config.yaml
dataset: "simulated telescope pictures of galaxies"
encoder_norm: "batchnorm"
fusion: "cross_attention"
decoder_activation: "squared_relu"
decoder_mlp_ratio: 4
decoder_cross_attention_every: 1
residual_init: "none"
batch_size: 128
Rows from block 5 of the image encoder of a small image captioner, named by matrix and row number. Each number is 200 + 40 x the weight over its row's rms, rounded and kept within 0 to 999. All counts start at 0. After the name is the row's rms in percent of the matrix's.
Before each channel's rows are labels from the 100 images, of 14976, where the channel reaches its highest value: "peak at" is the part of the image that holds the peak; "responds to" is what is common among them. Only what is clearly more common there than usual is listed. The data: simulated telescope pictures of galaxies. In brackets: how many of the 100, against the usual share in percent.
# pw: pointwise conv (encoder.blocks.5.pw.weight, 128x128x1x1), inputs 0-127

peak at: middle right (50 vs 12)
responds to: edge-on disc (74 vs 9.3)
pw.2,096,148,228,172,170,189,210,199,196,261,293,222,199,181,214,100,103,314,156,291,184,143,169,139,196,219,241,178,202,237,214,232,191,200,170,163,188,178,196,188,185,205,261,274,213,180,153,173,206,212,203,215,239,145,214,166,190,217,170,216,247,220,206,259,194,223,231,164,214,156,216,260,219,219,276,160,262,200,143,152,235,198,157,211,254,183,200,223,259,162,240,132,247,161,155,180,245,272,192,222,152,195,200,185,158,219,215,262,211,210,260,267,264,198,169,224,212,162,224,199,186,165,143,209,103,181,186,191,153

peak at: centre (100 vs 16)
responds to: round elliptical (77 vs 8.9)
pw.70,094,171,242,213,165,237,257,198,219,247,168,148,188,163,212,193,258,189,269,252,122,150,277,252,187,246,211,255,173,224,135,177,205,183,212,200,195,216,109,218,206,207,171,246,283,296,201,221,255,167,182,260,233,130,235,154,184,218,236,187,150,120,184,192,114,208,213,183,137,226,193,205,212,285,248,203,179,163,212,257,193,192,236,272,202,222,204,156,203,197,118,160,142,229,180,198,241,216,234,182,196,166,189,247,179,178,198,223,160,201,268,245,175,246,183,208,177,219,138,232,222,171,151,114,203,171,229,145,213

peak at: centre (100 vs 16)
responds to: many-armed spiral (100 vs 8.8); winding: anticlockwise outward (50 vs 13.4); winding: clockwise outward (50 vs 13.6)
pw.20,103,218,210,224,245,118,160,130,93,207,174,195,157,239,192,213,232,222,194,220,283,194,179,211,194,235,117,162,194,188,250,139,196,252,171,247,173,170,197,126,192,215,184,202,236,160,135,254,247,218,166,176,153,212,200,205,246,213,245,188,153,187,159,147,227,242,231,191,167,244,246,179,181,110,204,151,176,164,254,130,249,183,161,164,197,162,197,202,151,155,150,149,187,212,221,202,144,170,271,160,178,221,173,209,223,170,235,258,175,230,204,178,202,167,202,213,122,207,168,176,126,204,288,231,194,81,200,231,197

peak at: middle right (77 vs 12)
responds to: edge-on disc (81 vs 9.3)
pw.42,098,163,234,155,200,229,204,153,212,210,80,251,218,245,252,167,225,175,200,198,195,184,173,223,185,195,229,232,108,231,162,160,217,186,167,209,166,202,118,154,282,204,195,167,211,227,202,156,237,110,256,229,214,126,212,143,284,233,175,162,251,198,218,191,242,269,198,191,219,193,148,236,252,231,283,137,147,125,200,224,183,191,185,188,162,247,170,141,167,176,194,212,174,184,145,210,207,153,172,178,225,157,184,161,175,76,227,194,247,215,134,189,227,149,151,164,173,186,219,186,185,195,156,156,170,211,154,167,174

peak at: middle right (34 vs 12); bottom right (25 vs 9)
responds to: barred spiral (51 vs 9.1); winding: clockwise outward (41 vs 13.6); winding: anticlockwise outward (39 vs 13.4); two-armed spiral (28 vs 9)
pw.114,104,194,181,196,125,220,144,71,233,213,133,271,249,174,146,228,192,190,173,238,191,300,205,236,237,168,222,157,241,230,154,159,218,153,212,242,154,228,193,157,237,210,163,207,203,180,248,179,185,227,167,187,234,95,189,137,194,221,145,126,216,272,208,221,208,260,197,211,230,199,193,242,136,165,265,159,152,160,187,142,173,231,169,183,265,154,235,246,107,225,218,205,255,162,188,156,238,213,236,251,211,201,188,256,185,145,175,164,229,160,209,180,190,188,179,218,191,160,133,186,203,156,186,235,159,176,208,257,215

peak at: middle right (80 vs 12)
responds to: edge-on disc (75 vs 9.3)
pw.76,106,172,193,226,196,284,225,119,150,189,227,239,264,206,237,157,156,202,223,199,129,143,167,128,187,185,204,175,204,173,178,182,214,178,196,263,222,262,194,187,230,251,183,287,229,213,108,172,222,263,198,231,168,227,198,162,196,144,153,212,182,193,246,215,161,220,164,258,236,210,85,202,179,182,278,179,236,199,289,177,128,133,195,192,171,206,180,136,167,254,236,227,189,179,124,260,254,242,206,159,200,211,250,202,176,171,268,166,230,216,217,266,214,179,206,254,172,180,228,106,190,236,178,211,170,197,186,194,227

peak at: bottom right (28 vs 9); bottom left (25 vs 9)
responds to: bright star with spikes (98 vs 25.6)
pw.27,103,180,195,281,241,187,243,161,251,177,210,227,249,203,193,163,183,170,122,232,189,267,186,147,237,139,242,205,160,171,201,194,103,83,166,213,177,246,170,172,222,135,123,192,179,212,205,188,294,208,167,271,201,213,212,176,174,178,216,147,165,136,220,143,205,176,192,174,199,157,136,254,133,167,226,170,192,221,220,209,196,177,156,166,178,177,196,112,155,200,168,199,177,291,184,228,195,200,218,155,216,246,245,101,189,213,184,207,145,154,184,224,258,154,204,124,155,160,177,190,229,216,164,200,152,190,181,251,177

peak at: centre (100 vs 16)
responds to: many-armed spiral (98 vs 8.8); tilted (71 vs 18.3); small (55 vs 23.9); winding: anticlockwise outward (53 vs 13.4)
pw.25,101,267,234,272,197,174,168,223,152,184,185,270,193,241,172,250,180,132,215,159,242,246,206,239,163,287,179,191,191,240,217,164,201,183,238,287,211,213,195,194,192,210,88,159,245,225,140,166,181,218,208,254,181,184,278,140,204,195,206,216,203,170,301,249,211,196,244,216,174,169,221,124,138,174,219,240,228,239,200,217,170,161,206,202,177,203,93,193,204,88,248,174,248,94,198,204,257,173,255,187,200,182,206,224,234,220,217,189,181,214,205,172,154,161,219,179,257,257,198,179,189,225,214,161,237,191,180,134,207

peak at: centre (91 vs 16)
responds to: round elliptical (49 vs 8.9)
pw.93,100,194,246,234,220,227,204,248,181,181,234,188,196,167,224,218,132,179,205,161,216,197,150,181,257,153,139,176,195,222,214,155,250,171,192,195,200,176,250,154,183,111,273,194,176,217,110,149,236,184,180,149,158,226,169,232,191,153,253,196,157,144,245,130,204,138,229,158,130,159,130,138,153,142,227,183,146,207,226,157,169,213,176,167,191,192,149,132,254,227,150,224,176,240,227,168,188,175,150,159,217,253,222,140,241,231,162,229,216,168,236,169,238,198,179,154,110,135,269,279,234,225,156,179,255,171,168,217,208